config.yaml
arch: "convnext_v2"
image_size: 32
crop_scale_min: 1
horizontal_flip: false
translate: 0.06
loss: "l1"
isotropic: true
learning_rate: 0.0023
adamw_lr_other_params: 0.0012
max_grad_norm: 1.0
batch_size: 64
epochs: 6.7
final_lr_fraction: 0
Rows from block 3 of a small masked image model, named by matrix and row number. Rows with one number belong to one neuron. Each number is 500 + 25 x the weight over its row's rms, rounded and kept within 0 to 999. All counts start at 0. Numbers have three digits each. After the name is the row's rms in percent of the matrix's.
After each neuron's rows are labels from the 100 images, of 14976, where the neuron reaches its largest size: "responds to" is what is common among them. Only what is clearly more common there than usual is listed. The data: gratings and oriented noise at many angles and scales. In brackets: how many of the 100.
# gate: MLP gate (model.blocks.3.mlp.gate.weight, 848x320), inputs 0-106
# fc1: MLP up (model.blocks.3.mlp.fc1.weight, 848x320), inputs 0-106
# fc2: MLP down (model.blocks.3.mlp.fc2.weight, 320x848, transposed), outputs 0-106

gate.327 100:526491491528545510517459532562523512512521492484502491519479457509482481490473502462541498537482515499483468484509529502418530525423492523491517535526540508459509512529480474525523478498506486507506549487450503456527486480538477462483473497499505532454468501461494504508516509486502453479494515532501492523536506501498424
fc1.327 102:497461506506511465515521515481484483498466557491482465465471514481513489527446525488484522475493542423538510523517492469464535559470532476551515494493513530543500526507512507515472442464471517515493442545520486507555506484477510500534485474511473488484497483506529539521489515529530499518530489543514527529504498520448469
fc2.327 092:543463495508514507532517478515494498505529485493516459541560483466539520536500485503479501498517495506506518471503505533500503490521496489544482477464502491456487503471502503527532518527516531475508512531487499500522488472507456492462509519509504511548511519477488491527522502506506479487481494523489521496457544545536559
responds to: stripes at 60 degrees (77); fine (64); sawtooth grating (40)

gate.420 058:493584492507491513507505506488492502500493527481502519494535470480448476529462504508552501523464460488503520520489503482528542496514448514504516497488467518553514500483480481472499490521487509467511507502514529495488515491527460446487512500520482520496446524504522487534479534500503515512521513549472515531433520477507548
fc1.420 063:517462477521523493483509526553491579516452476494518508477497495516493477478514476452458546489499531532522498486540498483471540487469481508499512505477494488453491480502511525523496525490516488502493482493431510488548496462499519479473485520517543475527531480494468535501480482489501501487471463479504481508504489496483493
fc2.420 063:501516510473469517482474516497516568529526490498495493488498505534522474502529536528468482515498529515531483476508486480446440472480492448517460465470467516524492481526488455492470495503508510527518524495464489500510546508436504475429445461503494520466468496493470498511484519499501557504525495526481549511518509472500488
responds to: very fine (91); stripes at 0 degrees (42); stripes at 75 degrees (35)

gate.380 121:412482474486501477540496488511514494508495489535490494526522505471480485495472524521501546522482497506528483503497460503488485517509543496527497449539541494480538447506532509470509489520492513516508493549484496505476471475525474488511472469510504528431490467466507449539565518419488491522513530486498492514487536498500462
fc1.380 135:515510480517517496553532498549460460502494502507476490517527480542502510472471495457490530489483517512508506504522473540523488544511485469459523511486493490474500501483522530540502515492514481475511477537482476487487513487486545460556501499508498496523504513456530482460525527516527452510522499509496510467532516466544511
fc2.380 160:509503504532507500509519522508457506495526480495547511446472496523481520512456502545513487500527502523529518500496480528526498518502512517489508489516476492505477482498502481519490556503486523486523520508484527478475545471497532498513530498513488512509485511512507528497469552538535496503515498534513496492498564520503519
responds to: dashes (100); coarse (55)

gate.679 097:546508494513519538486487533475518507528513496483514497510488505551510516460498531482454542466505464471478523482483500457494493449534522496475472556513509472499468504552454481488501519479515501465523482470490515561496504491481509476481523495475482538503517517468550512520455482497474513494520471518523524510473477533474508
fc1.679 091:529461538524505501520508537487477517480528508467529486499494454541513521476505510455501543475515468467495521488489481486462520515504534468521485525474515529514468544489470469488487513487511473501509500483500522549466518504463555509489510504482477483515532512483531490511497515488495472535493479506479526548458483468541494
fc2.679 095:497515494511512509494530475539501538471481532539515492516533500482446474475489493481489531514488500497516496505512513484505529494497512500485494483497485440502462485508515515518520503533471501523499500474507501498508526509488488522494519461465493544468469512469478488510509506490526475519511470493496501460476523482483466
responds to: dashes (61); fine (46); very coarse (41)

gate.365 104:507492455500477539508511513492507520462526527474512457542542502506487467461459496498458537493476488503499473515511518529467482472490508517472496504521506516475525482500501558486469538544452485519482486508557503477480529488455486498492462491504514486479496493450494494544549531489494499505502558501475510491510524519536516
fc1.365 098:521428506494497518518538506524502477471514483494463464512491511494518495487482506495495502522509492483535470478472509526473488500536516539503510469503523510495522545509559454494493478537477527475483474559476476501502490500485519489553495489535534528508501487522524496475505456485486503461449532502487533479468523498483503
fc2.365 099:458562474517513501516512516472472528495535487512519530504483461550513494500513507514463477509487504517517516467479486493494456515505490504477454505481456506453487523506544459515497508468522494482532513506491499504497531486462533518467497497563486498533489509553487517475526491519480507535511461527479512479515571483481536
responds to: windowed patch (95); very coarse (59)

gate.622 097:471498497463547495472524504432523511493526478542535501462504506469531539530505453553518499493499488516449504501490485495496460504499494487521489537518500494503543477523503534505515501467497494478489509485457482482474477528502487529502511462503509500467483527509485509536489508462479500503490528463565466507475475540495524
fc1.622 097:486505512531504494504517518525517502485498518444503512528483519511503430509514526483481460490497480492529511519521515537514509516529483477462524466518487445510501475496517459488489474497453494477544502507476522499480466520538514493514517520505441545501497541513520485508453505461477423497514495535501557486487502520509526
fc2.622 097:488525472482470472498504530492467548451420502474485523519509497509501463485544501475489499464494512476498504525467500471539481499517499538464489522509520475524475490489536533539475505475487514520493507526460504478458518535505501527496498474496554529516517533481495491541512497473502519511507529464480550497515482525475566
responds to: dashes (66); stripes at 150 degrees (31); stripes at 75 degrees (27)

gate.721 076:515472494515496528510515499489478523518481493527487496499520494502455499487464495515513502484518487460503496489474493494534509505472502560505531558452524524482491495522523502508511501524451468490502485491542533508497518505487541455464476532506501502491495495467497506496510533496460489474530461538487492483532523500503497
fc1.721 065:538496477536521514521519475458485542528479480512522489494490487514471505481507531509517524530526484482509508472491469483518483497485496590514522558433551512505469460498514520522495529520500492465500454508511549516490549517471522473487475507470506508507485496496528463510489517507484481490493483554487483471527511517501509
fc2.721 080:489541508454547513466512480517486523481512502482561481535494479478524514495502509475486488500516523517498517494511474527476514469480492526559480518469450497456480543504504487481508503497502466497525506502530533451516494491509463484515487541535492506516498446518532497515506497472488487482515501528473500569523510523485462
responds to: stripes at 60 degrees (68); very fine (61)

gate.765 090:485478429505523521529482536477523507523479518492453519476501515462521481525450499525547468495531527460450517490491547515489481513495513511470485510486491509494523495521505495479501533470487477504484482501472520498486509467462507491553495466525508519458492473550472513476501536517505532488521499501502541482551511451498496
fc1.765 092:513459561519491440477488516507479488520453488526543486541487472546526491471537483481541498460539538519501510496518509509482485504470499480465517510453530451487506478495480533479517452488488517492537550483460481483514506526490490516553524533513537472518507508474478513503478506484507516427482492518532425495504477470540511
fc2.765 089:480460485516487533514472484458462474537503489521468483517486495546514507530497531529496514534509471571453499460458449481517488482464516544536501487472482517507520518494519479482485486540498512513469518516488530515508479509533440496488459469494499511524490525519509484522481537505489493453561485484521502515528480497468474
responds to: medium (75); stripes at 135 degrees (66); square grating (44)

gate.467 122:535511481499537490479514455489531498553471499491505507489502517525483511478509457541555534492514511475485476494504491466474474493475489483467456501485503515488460513540510503497540473529511500483520515489507470556460510522503434511543479511445484536453517467530468454493471455494512511539527492499480473551479460498527451
fc1.467 111:500528516507529475508511467457539537519511515501499518520493496490472455501505517497503488508474496539460515519514518494517500496493503531492492487543500450498474447451514481527490492523518480518480491499472466474498487500522501478481499498549522482495523509484479514559497522471464510493504491468523523517482531505489530
fc2.467 117:495500524529508482520509548485515481490503497481471513492516495531453498485547484491495500483518476551503522490499496503536451500488529446494519492496507512491540526527501472486513455494511437519508488518479528488503479480504408477468510485533486523494467501490485482489517518491468527455536477478515509548522584521512506
responds to: dashes (61); fine (58); stripes at 30 degrees (28)

gate.55 080:501506551543468432496531515506505500532538496488483507497460466501517488518503555476496481523482539497494463571502492496442517518536490482498532448492455472497583483474492501505490516510481483506532490464477528557503505511514481476447452475476504497503520507443471530527521490503497509464522490524482523535502483548496497
fc1.55 076:540453510525504467449527516519480536490516472481503526495508538494479515484526507474524442483474463568471516444486538496512443503481497514502490526460506478529480454491513523519515519488532475501454465516467503494512473482495520511527497499511479486511468544500518511513510522510517468530502564505487508491530496526487534
fc2.55 078:470561476471507520511468481483495482554517485488497477507554499530463475464479509431524469514477495505466516532513485470507469505515493516511542459517502525515485523486496518505504476521495526520484491485524500462461559496441507511484524447476487511506483535523483521536505505493545524498560566516511518510502558504518503
responds to: square grating (67); medium (52); stripes at 30 degrees (49)

gate.79 081:558518482500529535502495528498559503511481506472499486467524481515527493518497492485489490486506483431454468502483499550488491461465479486500488488540525512469506515535560528522513488537521493521487496497523458500501529513545527549517508513511516449500521501488501521473492477506497494450501458532530519528477501496444522
fc1.79 079:478476508501462499470567501527503462499545498483475505510485553470520448472507509497502497451509514482518526477536502488514556519480487503517524527501511537554468478495504500524501499505473499507488479523497470478542553490477490480487518447520496500506530475476541478502537500494478494516502509490530508523497471543536496
fc2.79 091:509542491524505493508475476489496518499532504493528520495511545481479486524490477490468479443502461552468511499504500480520515494492460506467506489471467516471471501482501549509459496480532480473495496498521531506483472473513490468491483462526482528484564509542494507511485527507490487473508497514502501526445499511519512
responds to: stripes at 60 degrees (76); sawtooth grating (68)

gate.170 084:525514482475526486479514517498439512512507445535494498504528490489517482537512500489469524509485489539512513522478553502520488519509512521454524491487478519529496513522479469503513523536484474509487508471482499546486494451498480477491499494512494496460459472524479504460495511514516482477505508497479515480511529501531471
fc1.170 104:521499469451508416503503503543535491514506503515477516510486503524523524518469454495499482507497503548486488512513474520513466489461517487468496498496472469523518443496477500516524498522509487495483521473512521553496480533455481544496557529494498489519527487509523470452512539514524509479506465496532503518521484527458496
fc2.170 096:500478491456558493485489514498479527442526522478521555489496467512509494555478491482491468506490491513472502485524525514477515515504492551537492513483462443542506468505478454503492539486464473519494505503527518471575479492469510523498520507506510458518473479518465500518463461516487514529515458487466468517504491503532500
responds to: fine (83); stripes at 30 degrees (51); stripes at 15 degrees (47)

gate.591 101:528486557497511481484534474498546473524489524460515497478535481535518534492483479489474520533536521493491489459448538476483499532436535505499512516477477467486485542510480476477533528465510481487519534502534475477476501513519477441507522526507508480522531498510450508503492431519480522493512503509510520506483527507537490
fc1.591 093:478505505497498480512486519435446501486494493470458478516493486527537497515516549516517482505440519488499507494503508494554511477502534484466470518493478486482528505499453469480518486545528487493516526508488540521514501516530532478492459526462464524510459551482476535494501483461538487501479485529499489525538510513484484
fc2.591 099:461526535504494498534502496500497549519555510474502504479517487515469487485527515484496524581493519502466526526501514509497463514458509519444466497492534469508478529512497483458488523478477490524514497516472480522524490486526499545513544500493483455445477457560527477469518460473510504461502476449459500502476513521474495
responds to: medium (55); stripes at 165 degrees (53); sine grating (44)

gate.138 093:503490498502514488497485507489510497481485503486511528510493510465539516538521482467497514522485486475519483496505539482489500429476501455543494514528537504446489513494542450515499493492495530436503505469509494538507488471468492527543499476459481550502479472495559496501451515518495476505541468515491502526499510474499483
fc1.138 086:558459503502475515489509531568505451506508511528518492525523504546513509462492498545489494523528509511488534455455528453520524516492495529523489489495509527567496485540479533466512481511499485522484513504504486501573499470486507495516494585497515482486527506533483526514537482526487483533429503511436484488494516526513510
fc2.138 100:485469505530490554467503464526523522493467490491514526524483535480497529454413530511518511482497508511510465514534487527530494487515473536533525527514549490495514517499526469495533494518532519542490535481461507472520496483464475460516480507395470440507552462484518480513471544450475515511527460495514516522490485495519523
responds to: square grating (56); fine (45); stripes at 150 degrees (28)

gate.247 132:506499521487475483489447549499499514528502471477517501433497515502505513476491490495534471526524505518533487472485515487509497511488513475483536486455521501478517454518494501513517518456493528491537489466476499471527464534487520527478490481431494491468513485510488506489521479513500487524473461510462516467477450488498485
fc1.247 140:510513500486457496460503566525464504559504520459512545515544520476509458502492483515531460467529534530520461480484500504492491471519516500500508488540541501464531530466495488510449533510505533512525487523492490521507478478507482489464504480487498500514473525530487495469527505547487488520463515522467536444520539499549524
fc2.247 122:526470506478528516509462513465574539494524500494500468500542503531492473475539510516507477485502487534478521521507487523480482501519527486478525528488478510540523465514517511499470489523477519500490540504539496471499505483509499441486483477550500501558492510505534484504498520508499506523471525494497506553478445514466482
responds to: windowed patch (98)

gate.454 109:480522501478493498484480494529495513496472510516484463452460489498498477506497513501512497490574476492505543474478519517525517520525533475519516494478513493512486504510541528474478482493525471534533494491515485486488518468493463485562521558482524453516522485496487511471464520539460526531485495484497461488495504492472508
fc1.454 118:510510428533525472523501477555545518476508542469510512482508551509489474516511506477498472445504473491542451488523528497500485518503470486502478515500456530502507494539518545478502483487476497510509468513528497492514496557481498491515464519492500486500515502495490506569548509503509506465519520494470493510522538497506535
fc2.454 102:542535506457492484512484512528542465540488505478535484523509509497459533474511504466484467473525507562531479470527476496482465519530511477466505485496549488453527484494470495506458488525504477471533476523481507535536468517499485482522449525559507526496509501508512459529499503481530502507454454455483490541476497503462499
responds to: stripes at 60 degrees (57); very coarse (57); sawtooth grating (56)

gate.300 109:505494479500480500475472465483509516500465468500489496452500530507462524526519499525534463527557523519470473458511460464490512519488516527558509516501530519505516465522565511510495485506527515547486530504480529507479547482523463460504503507432513497482512470462495499500486493474517481509459498493521480482516518491524491
fc1.300 098:448507542534497544539500493518495480479481564514514494535453471497490515481503509479523542502515513483528490502464447473502493474529490484522472529536494455522505422510546504491494535508490484553488512498429494497520454493496489497514490511519471497487482544443486488525508487488500529476497527545493488483500542522454557
fc2.300 105:448526498473525525524535531494532542442516483455483548522500485455505491485555499494456535472515474484502501520425483467481461494474506467473491481453483506487522462480511499527525489485485522492471463511487500545465491524527466498502481490537495487503523503488475518526480509524523474485474500519506497470516471477496497
responds to: dashes (100)

gate.511 093:507510496506475510507521562531459441463526475530501481484501471446500440482510542514460507519496463503475490485515501527518534522495522513502489490513537445496496492472489530475513521465507505476533506508531492490542489494477443504530488478521484508525498500523477513491558511520496502516497484492484516552509472491550530
fc1.511 095:465515507518543488501522470520504482522524471471511506542523494513511497521490454478483486506496507462515475526525496533466453539519482493476530500458498489507490482532455506521491498499460491477476481474520499510482489477516573523536510491502523500518518489481513478526445506517487489514486522500504478498501493500501476
fc2.511 128:525522516496495521552505524499560534506507518483505481503499494512506518483500512480513516510508522450499530498496552530478456486516571516498498511525503503497533474495485507527526510493491496498495497495540500497549488514519456498519508506501516502492488504480481477499554498503517475511578506478491496487509403490488488
responds to: very fine (70)

gate.551 097:490450500482481504510522485575511494519477537498493475498499537527497548499545515512509521502537501491502506511482480486530483543514486524516480497503498508532516536490499525457489510485455548468477482500525528482452507527524500496566509479504487521483527520498479496515489551482470539596494491528484497503484509476524507
fc1.551 097:466503472502515532531511494436507491560517501505511500473505530530500530495495512499516524458500524470429531455483509518524482492504552530493503462500524523516495482487496503471511511523486519496500512510486532500451508486509474510483509487526481500479480499499518470511509491484487482547517526508512483528490506487500531
fc2.551 106:532448507475481495500475481475484498490439521538476520496482511499446488489482504515520512494496466495509487482500508478505544470523511461486477470517531459529485505480468539523473462480534447494487503470496478470530498510553510470517483511437509466526455457501555515500499511523505475559495483457530473477514491512486451
responds to: medium (99); stripes at 135 degrees (45); stripes at 150 degrees (38)

gate.753 123:521501496446520469541515495493523489472462509529489514498520468495570487491469530474485534519459501456496521560476514481514515522454532447504514512524508485456504472511509527501493464476523471495452467493508587495486515499501526488474444486527473455490491494474471515505526496496463552555510461525523522500462500503499487
fc1.753 121:486500488475519484507499516484517511487458524488488538499481485508481467538497518512448477536505491532490492556475477478514509527503466501495493465474502496509483466490507494517519537459516467498480436511549517499511559521467494484495503510535487523477516504518523527490485494499520479500493546478497515496516511508502498
fc2.753 109:473510498565449506455505461491549529501492516495559480511502534441524503473459512511523511494482476472495466485518513522543486515462493470527473522510463504542482541481484532482504471527477486466490477484505534477500518503524469538526476475511512495513523470521458534498517474520504515471466439530499519518485473490480503
responds to: stripes at 60 degrees (57); very fine (56); square grating (43)

gate.506 131:498517494504511507478513535486514512524479495494505576502489511509512468501548493511473485500473473496509562506493528502499481506506508510511473488547525510508530486535480494515483480495495484504514486451505504503486535462492535495484484513538512516481498492540488459494491479539473490495484535499536546522495487532526514
fc1.506 157:481490507501485501511472531498479501451486514502480534455489499497492536483469504493526519506510550467493469504577469519506509490513505485457511533483484499490460508482519498477523500470497508490486519485501493515498517608513530511501517488382422475535487513492511526486482514491528523501511440490462488516494496504449482
fc2.506 229:534489493497489503455494483482505492528498518486505484515531518495504442504559450498517516507484486511493519519440448497505522489491540492496499517499486503496482488492556502496489503497477495481501481436528504497526503490525547483477471488531481490510520514500516505527417482479493505503492493483462484542505496490480507
responds to: windowed patch (100); fine (46)

gate.509 106:523450460518519553505528483502495490526487487503492538504499498492531486503561515508464477502478553517453475509488487510528478551523477506519484521474511526461511514524503511499482496482508470508491500509476480490540528492437532513460504476504512455476466492452526482476477524494555502486498496502516511508549513510476510
fc1.509 106:538485498493486509557508481470506517490472522500505517550490489521476501519531515516503479567512541493525490454530506502515529520493496495526523503460530506451473516473508471478477483514462449495517444547517462503523495472502536491479466497508520515524501485519491514475520495521513487527516538494509496495486515517474461
fc2.509 108:495494535454474467516539510541510489519512531517476527501477541511440493520500517511516478538512518505489505550490518508501510533494526473472475517501517432484482502450538474488501507487496535523444475480509532501515509459505504494513533507533441524474495531540492493494460520454516468509518532466500492478429542532545484
responds to: fine (88); stripes at 120 degrees (54); stripes at 105 degrees (34)

gate.742 078:522493508505506509503506476525465518509487457487520526472518505476475498491489535500519475498473529509504482528526513502553540467493552535527492493481493489441442500484471478486508469524510521532479467469457473481479491524535488502527507515548501494459514517498499507475493452467509508490474453505500500444456505457471500
fc1.742 079:508466502472498482505534511509474517455522525502501498448519497502487493550496478533436489479534507520512452472502433475495457488494511482492476485502486507518509478526508499500507532516522507523505468501488503457517493474457483485508497496479489492478498511471555513510479509495507549480515481517503477470513550480517504
fc2.742 081:475481488497486481504493519507545426482501526471483531499482484488474467504458514491497512498498520481474490508495494480487495531480480480550512528514451536556514526506511547452462490474488537510468512470556481510432497458491525499534519519481511501496522501517526514477489509504482506469519473516511533473471481490519527
responds to: medium (53); square grating (47); stripes at 30 degrees (35)

gate.275 066:519496531457520517478521504514505566489498526555504516471531522509524452508523505503485526502540503505532472495489521510497519470491455518509523498534524502473494496565491452501524498487510525484502510532486515486487505506496490440479526453502508492490472493485526517514485481484475468517517488535489461493488503500494463
fc1.275 060:477487495512480476513476484504492461465457515475545512482449462515510531495498503474491468497522510473483511438504495499518473527501558456495519505463488490511497509491506512521520536508511485540496542495523505503499476523486468539509512507501540518500544449487471498490512514521513531453530493495513518538571493486533511
fc2.275 070:467586510513456509520507488501515484546525536503468524489481511535502493506505513511467493482498522507477489519479477473486480527485545473504488504457587536486506526454524481482493557495479505531518510487489499505493510499485518513506461527484475470531490506531520469460480493498538474500548463568519538489460519510505484
responds to: very fine (62); square grating (39); stripes at 150 degrees (38)

gate.379 109:502456515519469513488455561504471483535497533490491540497465494480497514577508531515497526469485506447553473485500504459493466490475503530481510536507493507485476502500470526480452538486480491467455515473473464502511477477474503484492482506478442520511494540474503476506492521539459511469499510464523538498443496494503483
fc1.379 113:509484481479545533499520448508532545501523504524521513508531477491495523551479460488492481453502538522491517504500497472511491510539536548508489535504466480512486490477516469448517496508496488500515474591486510483476497529481549529507492533587432509501544516500478487486547497527508504481491543512519488522442486526515510
fc2.379 130:492517504493512428564489518500483448531511477512488482474491493461524531468506540527476474468513496483547551490499481488503527469509502478508520445500493514477468531493490524519512499496481496533491513517542483499492500497495515548497528534580506528487477453496485492519460511496510500506523558523470507485472640468514495
responds to: square grating (87); very coarse (45)

gate.500 107:493494491505513479496501485524561520510521495514516461482469511513502444457475536512511481529476516511491524509494527468509467541467518522545534539497518523486488529483477509526467489503497488510482544523524505533474524459496494482470497475464488544519478517519473529513523473513495510467505516573515511479515495508534494
fc1.500 106:518463491535479505501475504490486506490494527503523512444511498529478519461546496502478529456469495503521485501490528475502556493465503524455502493508549465505488542520522481460502498517510478496454501449521510483498540515486513521533464513534515529491494484493493534512496540533489497465505494474475463485516439536478490
fc2.500 102:477505507508483492519502492535452453506500487514514526497541457556464491485475475484519484508465498439488503501452502475517478491500507487548497428500468525470519433539511517539491500507510497474489483524496534543491547489495538504500522466529506514536485473511512494494487502516517525483522471490542531531482489468532509
responds to: very fine (46); sine grating (37)

gate.427 113:501510508525497507492481490561441520480486504518485470535456519516534495469515480489455493471457500496479467476485512513464505496510550486478531490479526461506496479471465498519492526502533526482509524504462532550481495507486506510530505471524496538500501487529489500478475523476530479433505484468538511492475467542493572
fc1.427 117:503480500527491476463518508522480455541534485525496513530519449452497469500471479476496447482486472504509534469471502496502491532528492460541493494489500499509495502532506498507525487497473519484493510495462516485510497553494474482487474497516501494502501471465516484461487531491516522444497525457525509539469519508504461
fc2.427 103:492500518471515512501541520535442557496473511520508439477498524557487490503502469484469509503527501503509493501525572492512492511475523478518525504533498553501503494483480491530521546529469522494509488506574513537497491461510528454482532469533523559507507516455478500493504501495445507471513524475511494457486532463519491
responds to: medium (83); stripes at 15 degrees (56); square grating (50)

gate.242 119:505436501510499489479451548520475520520497516474501518521535458515532472472506483520529480473566535507530499506468523479486489498517477484415511524486502504511524484476525538493517490460500528504488537524479483492474491496496514518607506438496479490535511468494492503533479486485485466502527464479487528504508493493527536
fc1.242 104:497551477472481502516506503504512507493529470496546473465491516463472525513531524513482502526469497531509496486501466479489507491482523530526545500466512456455494500496473488501521534510450480498511511469510508537522533507493479524490472550495478531488491454494512496494478499547482513513548552522533499505512519497498496
fc2.242 116:463514485510491534513521495534490516495457488524495516466507484493444476498496508495490480514524518508499479579466469538485516513469486538476498504477482481505503534500484542508518466497485497497530501508499509529456555452517515544474474526447519497489525463481519501451515503504486487509551541493514560433471519526511477
responds to: medium (68); stripes at 135 degrees (66); stripes at 150 degrees (29)

gate.295 101:512488494522502520485503514470499512471499498491497514505482492479483509533471521458506523523517480479484490502489509519484479497498507508526475482461468490487454489524494447498513515514486522533494513506519549489519510532504528495507538508484514526509510520482520536517480487497505496514504536529508491486554483542489542
fc1.295 102:496504485524520504484487470507495527517524473526507509474516482517493497511506513493499530526494465457485508484478524537472443538514496497507442476485458462473493485517508470493512526510455548506509513523524479493500524508472489500523508514476508525530506517504508561523475497490502521497539535506529496502521498519474527
fc2.295 111:503487480528495520503530488520485541540465518533500481529498521513532509488513518516531506509506499472485526454532561528501561487516505509512466497510509518532527494498458514548470509537470497549497529532523492488483568493463462516522454513472491501512499490460508494512478494502534472523454505484507495469501426474451490
responds to: windowed patch (59); stripes at 0 degrees (34)

gate.726 068:541506497490460500489517522500504487510490559528538484479448512482500535503475446505466506496514551520493449464534487519497532470557566514502469494462527516518511456532490482528493501538481533510508538483486523488500468526485529498499487488495503528497517474528509467503496483510521548469460502494484503519520475445508511
fc1.726 063:484473494547570489524529481494489481507540484492477522524551508509510482480509540496518482486487446486480533539492539485532484522477462495485536516488481524503488538449491480507518523442488469519516453496522461531531544490536473504487524504492497463490466506486469507532499512462468487476497490510532509489509496526525480
fc2.726 078:506495494477537501519541485476498497496496540518504493478456481517485509510519508530508476501483513546496511485538491478485503480496547514503543520522501504521499485508502496512467493482502493486503530491499503478502535540509573503497514535523504518494505528498447545460573500499505489523493501506483532477538505489487538
responds to: fine (100); stripes at 165 degrees (89); square grating (39)

gate.273 112:522478510485527516520532529509526492516516495473524514458501482503525419494441479523497524470489492515481530498523526540533489449524531508480484522502510464518522495490528508521513458442553491486505474461494512480479456547528507481512493464555518492515535472497458514482492484527516501522488459487504505470484496509538498
fc1.273 134:483477451522531512524501469536468485473541529457550514505492465483567479511517490470457483512495511514505509486506502492506512448487513495508496472512483512546515489507502564527524502530577483504497492499506503476516521509488514473545495449497491469522509486500487526527488540544525483506502501428505489493498510480499484
fc2.273 119:551493547461476486489520516485500517539453512535542511510484446487510534540530512470502504488467505562527521492480506528504448461500495481465485474480475517486500490468504510517489491465505548475524549508506520515527487481511520459539517472466516496499492510493505517471484519506485509510506497504479516511472497474509509
responds to: stripes at 60 degrees (69); medium (44); sawtooth grating (42)

gate.240 105:513448463540480504496455500474490462470497528511512517458443513501451505479494533497487516495490462510525464522485483475493499488503500500526498503498515492498514496520519469507507501542505502507456534467505456482527518518484517459520540509537475488491515495480497477485512548524562490504518465499492509502570485471503508
fc1.240 098:503548495501528494509500534499523450465517481483510459532506461523532481516494457468515489445490521528528484466493482514515491477509520456460483468526478527522557459519489466495554476498508507494509491491443503446518454501503476526497513487442465489517460478475515485505495475473456499526458522462468531523520483460493495
fc2.240 100:499519502515491497507496514489515514491464508455496528506477529480514502492481474531527529451496516510495465469519493514483519484450523500523529548476524469506514502502462508491491470518508445469476489509471497515547483531520533533450541466449486499524553539478492534484494502509526491537479473486496507481473534497472485
responds to: very fine (100); stripes at 45 degrees (98)

gate.623 100:472563530504471477509491472505485465472519517486500526493477492509463480513496508437492458507501487484520464510488558513483521485519513500542501483508510537464503534495496520519460548477547513521482482518512468461491470498514464477500520479486517553465476502508477485486489516496469523511550565467528536517465458513512501
fc1.623 097:498494520505537495531488502476515504544501507528488511486501519523489510522492474526558502473473477501492509493472469537509513476467507525504521435473478463500525499511490460480493474524464538486556518443514489539487524516515555518503494522520502471524504490484489479509475466502496470492470422504459501503507514520484514
fc2.623 112:443503483485498502496510479496499475489453509505492505495510494500502522488472511523496521487498489512489518530496553509476505521481474480494476481493519490491502470511474539490489475515477533484459553483491518528507529526516536481493513493490521500449482495475495479489545509492490513475534455497489458507528531502483493
responds to: windowed patch (97)

gate.97 109:471511488494476529558471525492517515487547520510509512480491567505480542487506455479473513537494516514518525502458514493489510477493540492502514530514481502510482497492526501497499454529468498487491478515515477459471499490508489487498454483527483483458500511476468495476533474504508486527511506487515478562492475487490468
fc1.97 109:518462555455480460502521511470525486456523485507411516510488474513507521526541581490525462465517490515525525571510472512498484503482515492461500487448524484509477515521525522516503502498520458499517510470518520531492517481482455510571506524502501542501523496514512497506490500514510549459511461497502504490498505494474510
fc2.97 110:504531519471471479521505477574508475507493479490514469507492526517487535485564531514488502513506493492502455483474533489491520468517487533473484484504499471504501478495469499432485508507504505499501502509514480478483504520486457449510509477470475459531488493519492515520479470527463490512495529562492506522486519519490503
responds to: very fine (100); stripes at 165 degrees (91)

gate.634 098:518485524465492490523524514515559470486566526522479467485486479522488504482490451512479508495547540490517478517525496506499534454499473532483480473497476487464475551479475499508492463539508488484478516498473527505517506496470485501522527483514519553530486445535508492475488500493508482513500493520503494556521508502510537
fc1.634 100:493456531506500477501532486505466462531524537486508511485483514483514458486453508456501529507514515481483537482548472497484498539521500521498447489525515499539504509505525500511511499520488504464530497493536506515504508528534495492500525527491512502510515486551501519491475524478542495489513483522523465498518506517495513
fc2.634 094:506503530489492484447511534511481509486472483500491447508491463515485500509516536515498484462519462559525476475468502455532524502502502500535504525493464500482492503459464478485527475502551543506498478497510483489490503454424456518509539471522454520501517517509494473474517523510486454506513466494549504502434533489533521
responds to: very fine (87); stripes at 135 degrees (78); square grating (39)

gate.144 128:498505503490542511504557506457544518504494548552513502523499505508491452540472471541484485507469492473487492483466497549484498518496481475526511550509532443490523545535531517432461506532546498508506495515463504494483498479493543511477459522545516486467491539516499503499462501460504469496502497467508499506511518474456468
fc1.144 126:476499506505517492492482495477544550487519485486504534495542482498499464460511468547492446479459474562493502477537482488509456518505515479498502533458512455517501505522537427557537530507467474512492535514528466488479495521511502490510482432516521522479484496473478533521498506477524489506514477572497517504475494495457481
fc2.144 117:545490480524502485507501503531554515489502496491490495525503508488488475492470483510478509511504504454477516500503526538474530489491497508455513505468528531556522504498507476472484502467521464542510535491526537520530513514472519500499476518533465482462523495499511497497474421481457472509478480467493508505542511496506453
responds to: dashes (84); coarse (60); stripes at 60 degrees (31)

gate.472 091:493453498498464503493532517502487458482480526518503493521481516506454475503471451473466489505472510488555478500500526514473474475448487462485520433517515499473486506477529465511513521510483485516483521519464491506465530501563468521529433487472500454511510495477509512503524517522502513529490504469499508485469486487499493
fc1.472 085:503471511527564508505469474538482496524473487517470492505469502521539493508528482478521515505499505538469536536475496482527514479510474480456430554487494474536485487519443486550513508524492574492531534471511504487493507580504517432459523511558514484460518500528470534501503511501488491435505482531488478532520487495486505
fc2.472 080:488518493485468542535564472503472522491502466573491437463525503506515497473544493471528476501473507543536527520526528475500471451526536513475504451462493502466455500484534487516503488521489468554539531507546483476471500483531495497492520531559451467468479498547496505493476483491508529461517525471488477498450498525530502
responds to: medium (76); stripes at 15 degrees (55); stripes at 30 degrees (38)